python train.py --tokenizer="word" --vocab_size=28 --encoder_norm="rmsnorm" --encoder_inner_norm=false --encoder_layers=6 --text_encoder_width=192 --nesterov=true --adamw_lr_other_params=0.0029 --grad_clip=1.0 --epochs=30.2 --warmup_steps=570
Rows from block 4 of the text encoder, named by matrix and row number. Rows with one number belong to one attention dimension. Each number is 50 + 12 x the weight over its row's rms, rounded and kept within 0 to 99. All counts start at 0. After the name is the row's rms in percent of the matrix's.
# q: attention query, key and value (stacked) (text_encoder.blocks.4.attn.qkv.weight, 576x192, the q third), inputs 0-95
# k: attention query, key and value (stacked) (text_encoder.blocks.4.attn.qkv.weight, 576x192, the k third), inputs 0-95
q.47 123:50 86 65 51 50 50 50 40 50 50 79 50 50 50 50 50 50 50 50 50 74 50 50 69 50 50 50 50 50 50 50 50 50 99 53 50 50 50 26 50 50 50 45 40 50 50 50 59 50 50 50 53 45 50 81 50 50 23 50 50 50 50 50 50 50 50 50 50 45 51 50 69 50 50 50 50 38 50 50 54 50 96 50 50 50 50 50 50 50 50 50 15 67 50 50 87
k.47 118:41 50 50 50 61 32 50 72 50 50 50 50 50 74 50 50 50 25 50 50 50 50 47 50 37 50 86 48 50 50 50 74 50 50 50 42 65 50 50 19 48 50 50 50 50 50 50 50 50 50 50 50 69 83 33 50 50 29 50 51 75 50 37 50 50 50 61 50 50 53 50 64 56 47 50 22 50 00 50 63 50 41 50 33 50 50 50 50 50 67 50 79 43 50 50 45
q.48 081:87 50 37 50 50 50 50 28 11 50 64 70 50 19 50 58 50 20 50 50 50 50 50 50 50 50 44 44 50 42 50 17 50 50 67 50 50 50 50 37 50 50 50 50 79 50 50 50 50 50 50 50 50 50 38 50 50 38 50 47 50 50 55 50 50 50 18 50 85 50 50 50 72 67 50 50 50 50 69 50 49 64 50 25 50 50 50 50 66 50 50 50 38 50 52 50
k.48 083:50 50 50 23 41 68 50 50 50 50 50 50 50 50 42 50 50 50 47 50 50 50 52 50 50 57 35 41 43 50 50 50 47 55 44 50 50 62 37 50 50 50 62 15 37 42 50 50 48 14 50 50 50 50 50 62 50 50 56 50 50 50 43 50 36 50 50 51 67 50 99 50 54 50 90 50 60 50 50 50 72 50 31 15 21 50 50 50 50 60 50 77 50 61 50 50
q.49 084:50 50 50 50 50 50 50 79 13 50 48 50 50 35 50 34 50 45 50 42 50 54 50 61 80 25 50 56 50 50 64 50 50 50 50 50 50 90 50 50 50 50 50 13 50 50 50 50 50 50 50 50 50 51 50 79 05 50 50 50 50 50 26 62 50 63 26 50 73 50 50 63 70 50 50 50 50 47 50 50 50 50 50 50 50 50 50 50 50 08 50 50 50 50 50 50
k.49 072:32 50 82 50 50 50 50 50 38 50 62 50 50 50 50 04 50 29 50 50 50 28 50 50 50 50 50 50 50 50 50 50 50 45 50 06 50 27 50 50 57 71 50 50 50 50 50 50 50 58 55 50 97 36 53 50 50 50 50 66 50 50 50 50 50 47 58 50 50 50 13 50 50 50 50 43 37 40 50 50 70 50 50 62 50 50 50 50 72 50 50 50 50 53 50 50
q.50 148:50 36 50 50 50 32 11 50 27 50 27 54 54 50 83 50 50 64 50 38 48 69 62 50 50 50 50 45 49 38 50 35 47 50 41 50 42 50 50 04 22 50 50 17 50 36 50 48 50 40 55 50 50 50 50 50 50 50 42 70 55 50 36 61 50 50 06 59 50 50 78 50 50 62 72 41 50 36 50 50 50 50 51 50 50 50 72 50 84 75 50 83 38 50 50 53
k.50 107:40 50 50 50 50 73 57 50 50 51 46 50 50 50 80 50 46 50 22 50 50 50 50 29 52 50 38 50 51 50 50 50 50 15 50 50 80 64 50 62 50 53 65 66 66 58 50 50 52 50 50 50 54 29 50 50 46 93 50 50 50 48 10 59 50 70 64 50 50 50 38 50 50 50 83 50 38 89 50 50 50 58 33 31 50 62 60 50 50 50 72 67 50 58 50 50
q.51 066:50 50 41 82 50 50 50 50 50 76 88 50 40 50 50 50 50 50 55 50 50 50 50 50 50 50 50 00 50 50 50 50 50 50 50 50 50 50 50 50 50 50 50 50 50 50 50 50 50 50 50 42 50 50 96 50 50 50 50 50 50 50 50 50 09 50 50 50 53 50 50 50 50 50 50 50 52 50 50 37 50 61 50 50 50 50 50 50 50 50 08 50 50 50 50 50
k.51 063:50 50 50 50 50 36 50 50 50 50 50 50 50 50 46 50 50 50 50 50 52 50 18 50 50 50 50 50 50 50 89 50 50 50 50 50 50 50 50 50 50 50 50 30 50 50 50 50 50 50 68 50 50 50 80 50 40 50 50 66 50 50 50 50 50 50 34 50 50 50 50 23 50 50 50 50 30 50 50 50 50 50 50 50 50 50 50 50 45 50 50 50 50 50 50 50
q.52 051:50 50 71 50 10 50 50 50 50 50 50 50 50 68 50 50 50 50 50 50 32 50 77 50 62 59 50 17 50 50 50 50 50 50 50 50 00 25 50 50 50 50 50 50 66 50 50 50 50 50 50 50 16 50 50 50 50 79 50 50 80 81 54 50 50 50 58 60 52 50 50 50 55 50 50 50 50 46 50 50 50 50 50 50 50 50 50 50 50 50 50 50 50 50 50 77
k.52 073:50 50 50 50 50 50 50 62 50 50 35 50 50 96 50 50 31 50 40 36 50 50 50 50 50 50 50 50 50 35 50 50 50 50 50 50 50 50 50 50 50 50 50 50 50 50 50 50 50 50 59 50 50 50 50 50 82 50 50 50 50 50 50 50 50 50 50 50 50 50 50 50 20 50 50 50 55 50 41 50 41 50 50 50 50 50 50 45 50 50 50 50 50 50 50 41
q.53 038:50 50 50 50 53 50 50 50 50 50 50 50 50 50 50 50 50 38 50 50 50 50 50 50 41 50 50 50 56 50 50 50 50 50 50 50 68 50 50 50 50 37 50 50 42 50 50 52 50 68 50 50 50 50 50 71 50 50 50 31 50 50 50 50 50 54 11 50 50 50 99 50 61 50 50 50 50 51 50 50 50 50 50 50 50 50 50 50 62 50 50 50 50 50 46 50
k.53 083:50 61 35 50 50 50 50 50 99 50 50 50 50 50 50 50 50 50 50 71 57 38 50 38 50 58 50 38 50 50 50 50 50 50 50 50 28 50 50 77 50 50 50 50 50 50 34 50 50 50 50 50 50 50 50 38 50 50 50 78 50 50 50 50 50 50 50 50 50 50 50 50 50 50 50 50 50 50 50 50 50 50 50 10 00 50 50 50 71 50 50 18 58 50 50 66
q.54 071:50 50 50 50 50 50 41 50 50 50 50 50 50 50 50 23 50 29 37 50 22 50 66 00 74 50 50 50 50 99 50 76 50 50 50 50 50 50 50 50 50 50 50 00 50 50 50 50 50 50 50 50 50 61 53 72 50 50 50 50 50 50 44 50 50 50 50 50 50 50 50 50 50 50 50 50 50 50 50 50 50 50 50 50 50 77 90 50 50 50 50 50 50 50 50 50
k.54 127:39 50 80 52 50 50 64 50 50 50 50 50 52 50 50 26 50 50 55 50 50 50 50 50 50 50 36 50 68 50 50 31 50 50 50 50 50 53 50 50 65 50 50 04 37 50 06 50 50 50 49 58 38 45 50 38 50 50 50 99 50 44 50 26 50 52 23 50 50 50 08 21 41 50 50 50 40 50 50 50 50 53 50 50 50 58 50 67 90 50 50 50 50 50 50 86
q.55 160:50 27 60 50 60 49 40 68 38 39 37 47 50 53 50 50 50 50 59 52 50 50 50 66 50 41 67 50 50 53 50 61 50 36 33 50 50 50 56 66 50 45 50 50 50 50 75 22 40 50 50 60 50 14 50 50 50 50 58 50 74 50 74 59 68 50 50 50 50 64 85 50 50 50 50 67 50 17 50 50 50 50 50 50 41 11 45 76 50 50 51 69 48 50 50 52
k.55 144:31 48 50 51 50 50 29 20 50 58 50 26 64 18 50 06 50 50 50 49 42 50 62 50 50 31 50 50 27 50 50 50 75 37 52 50 27 78 50 50 47 50 50 36 50 50 50 50 57 51 13 50 49 44 50 53 08 50 75 50 50 50 44 50 45 65 25 50 50 53 42 53 72 50 51 50 76 50 36 73 50 43 50 50 35 50 50 50 55 41 50 97 50 50 50 50
q.56 046:50 68 50 50 50 50 76 50 50 50 50 41 44 47 50 50 50 55 50 76 50 50 50 50 50 41 50 34 50 41 65 50 50 50 50 50 50 50 50 50 50 50 50 50 50 16 50 50 53 50 50 50 50 50 50 47 50 60 70 50 50 63 50 50 50 50 15 50 50 50 50 50 78 50 50 50 50 50 59 47 50 50 50 50 52 50 50 21 44 50 50 50 50 50 50 50
k.56 055:50 73 50 91 50 50 50 50 76 50 50 50 66 50 45 68 50 50 18 50 50 33 50 50 50 50 50 50 50 70 50 54 72 50 50 50 50 48 50 50 50 50 50 50 71 50 50 50 50 12 58 50 50 50 50 50 50 50 23 50 50 50 50 41 41 50 73 50 50 50 50 81 50 50 50 50 71 50 00 55 50 27 72 30 42 99 50 50 50 50 50 50 50 50 50 36
q.57 057:50 63 50 50 61 58 59 13 50 50 50 50 72 50 50 50 50 50 50 50 50 69 50 50 50 50 70 02 50 83 50 50 13 50 64 54 50 39 50 90 50 50 50 37 50 50 50 67 60 57 50 50 50 50 50 92 50 50 50 19 50 50 44 25 50 50 05 50 50 50 50 90 09 50 23 50 50 50 50 50 70 39 50 50 50 50 50 50 50 50 50 50 50 63 74 50
k.57 089:50 50 50 50 50 50 50 26 50 52 54 50 50 50 46 50 50 50 44 50 50 36 50 50 50 43 50 55 50 14 50 50 50 42 35 62 70 50 64 41 50 50 50 50 50 35 50 50 50 33 50 50 39 50 50 16 50 50 50 50 50 50 82 50 50 50 50 50 50 50 50 50 50 36 50 50 58 28 50 46 66 50 65 50 50 50 50 50 50 97 91 50 50 50 50 50
q.58 130:50 50 78 50 50 50 47 41 56 50 56 60 24 50 50 50 50 50 50 50 50 50 16 50 66 43 50 17 50 50 50 50 50 50 29 50 50 50 50 50 50 18 36 50 85 50 27 50 50 50 71 50 50 50 50 51 50 50 51 19 50 50 53 77 50 50 50 50 99 50 50 50 50 45 26 50 14 50 50 50 65 52 50 50 50 50 50 50 50 51 50 50 50 50 50 50
k.58 162:41 50 50 50 50 50 82 50 48 50 50 55 61 52 50 50 50 50 59 45 50 50 50 50 50 50 56 50 22 62 50 44 50 49 50 39 50 50 50 50 50 50 50 50 50 50 50 50 50 50 50 50 33 33 50 62 50 50 29 50 50 50 73 50 67 50 50 54 50 76 45 50 50 50 50 50 50 37 50 50 50 50 43 50 50 48 50 50 50 50 50 50 28 50 50 50
q.59 060:50 50 50 69 24 50 50 50 76 50 49 50 50 30 06 50 50 50 50 50 50 50 50 50 50 50 50 50 50 57 50 50 50 50 50 50 77 50 50 50 50 50 50 50 50 50 50 50 50 50 50 25 50 41 50 50 50 50 55 50 50 00 50 50 12 50 50 50 50 50 50 50 88 58 33 50 61 50 63 50 50 66 50 50 31 43 50 50 50 50 50 80 50 50 47 12
k.59 073:50 50 50 66 50 16 50 50 25 50 50 50 50 30 50 50 50 50 50 50 50 50 50 62 50 33 50 50 50 50 50 50 50 50 50 25 81 86 50 50 54 39 50 50 50 44 50 53 50 50 50 50 50 50 50 46 50 50 40 50 50 56 50 50 44 50 50 50 57 70 90 50 45 50 50 50 50 50 39 50 50 50 50 75 72 61 50 50 50 50 99 50 50 50 50 50
q.60 101:50 50 62 50 50 94 50 50 50 48 50 50 50 67 50 50 50 46 50 50 38 88 50 50 50 50 50 27 50 50 50 37 58 50 50 50 50 51 50 50 50 83 50 50 55 50 50 50 50 50 75 50 50 50 78 64 72 50 50 49 50 50 52 33 83 50 50 50 50 50 50 45 50 50 50 50 36 47 50 50 50 50 50 50 52 50 50 50 50 40 32 50 50 50 50 50
k.60 115:50 50 64 50 50 50 50 52 50 50 50 50 40 70 50 50 51 50 50 36 50 50 50 50 60 79 50 50 50 97 51 12 50 50 50 38 43 47 50 68 47 50 43 40 50 50 50 22 50 50 50 49 50 50 50 68 50 50 50 32 50 50 39 50 50 50 50 47 50 50 59 50 50 45 50 71 36 50 50 50 50 50 50 50 50 50 50 81 50 62 00 50 50 50 50 75
q.61 066:15 63 50 50 50 50 50 50 50 50 50 50 50 50 50 50 50 50 50 50 50 50 50 50 50 50 37 50 50 50 50 50 50 50 54 50 41 50 50 50 50 50 50 15 50 54 50 50 50 50 61 50 00 50 50 50 50 50 50 54 61 50 59 50 50 50 50 50 50 50 50 50 50 50 50 50 41 50 50 50 50 50 50 73 50 50 50 50 50 50 06 50 50 50 50 73
k.61 074:50 50 50 50 50 50 50 50 63 50 50 25 50 50 50 50 50 50 50 18 35 50 54 50 50 50 50 50 50 93 50 73 50 50 50 50 50 32 40 50 50 50 50 50 53 50 50 50 50 50 50 50 56 50 10 50 65 50 32 50 50 50 62 50 50 50 50 50 50 50 50 40 50 50 23 50 29 50 50 50 50 56 74 88 70 50 50 72 50 50 50 50 50 50 50 71
q.62 052:75 50 51 50 50 51 50 50 50 60 63 50 50 50 50 50 50 50 50 50 50 50 88 50 50 60 46 50 50 50 50 50 50 50 81 50 50 50 50 72 50 50 50 50 50 50 50 50 50 85 55 50 87 50 80 50 50 50 50 50 50 50 50 50 00 50 45 50 50 50 50 50 50 50 50 50 50 39 93 50 50 50 50 50 50 50 50 50 50 50 60 50 50 50 50 03
k.62 060:50 50 50 50 50 50 50 27 41 50 50 50 50 50 50 39 50 88 50 50 50 37 32 50 50 50 50 50 50 50 50 50 50 50 50 50 63 50 50 50 50 29 50 50 70 50 50 50 64 50 50 53 00 50 87 21 50 50 32 50 50 50 50 50 50 50 50 50 50 50 50 50 50 50 50 50 50 50 85 43 74 50 50 20 50 50 50 50 50 52 99 50 50 50 50 35
q.63 025:50 50 50 50 50 50 50 50 50 50 05 50 99 50 50 50 50 50 50 36 50 50 50 50 50 50 50 50 50 50 50 50 50 48 50 50 50 50 50 50 50 99 50 50 53 50 50 50 72 30 30 50 50 30 50 50 50 50 50 50 50 50 50 50 50 50 12 44 50 50 02 50 50 50 50 50 50 50 50 50 50 50 50 50 50 50 13 50 50 50 50 83 50 39 50 50
k.63 023:50 50 50 50 50 50 50 50 50 50 50 50 50 18 50 50 50 50 50 50 50 50 50 50 50 50 46 50 50 50 50 50 50 50 50 50 52 50 79 50 50 50 50 50 50 50 59 50 50 57 50 43 50 50 50 50 50 50 50 50 50 50 50 50 27 50 50 55 50 50 50 72 50 50 50 50 50 50 50 50 83 50 33 50 50 50 50 50 50 50 50 50 50 36 50 50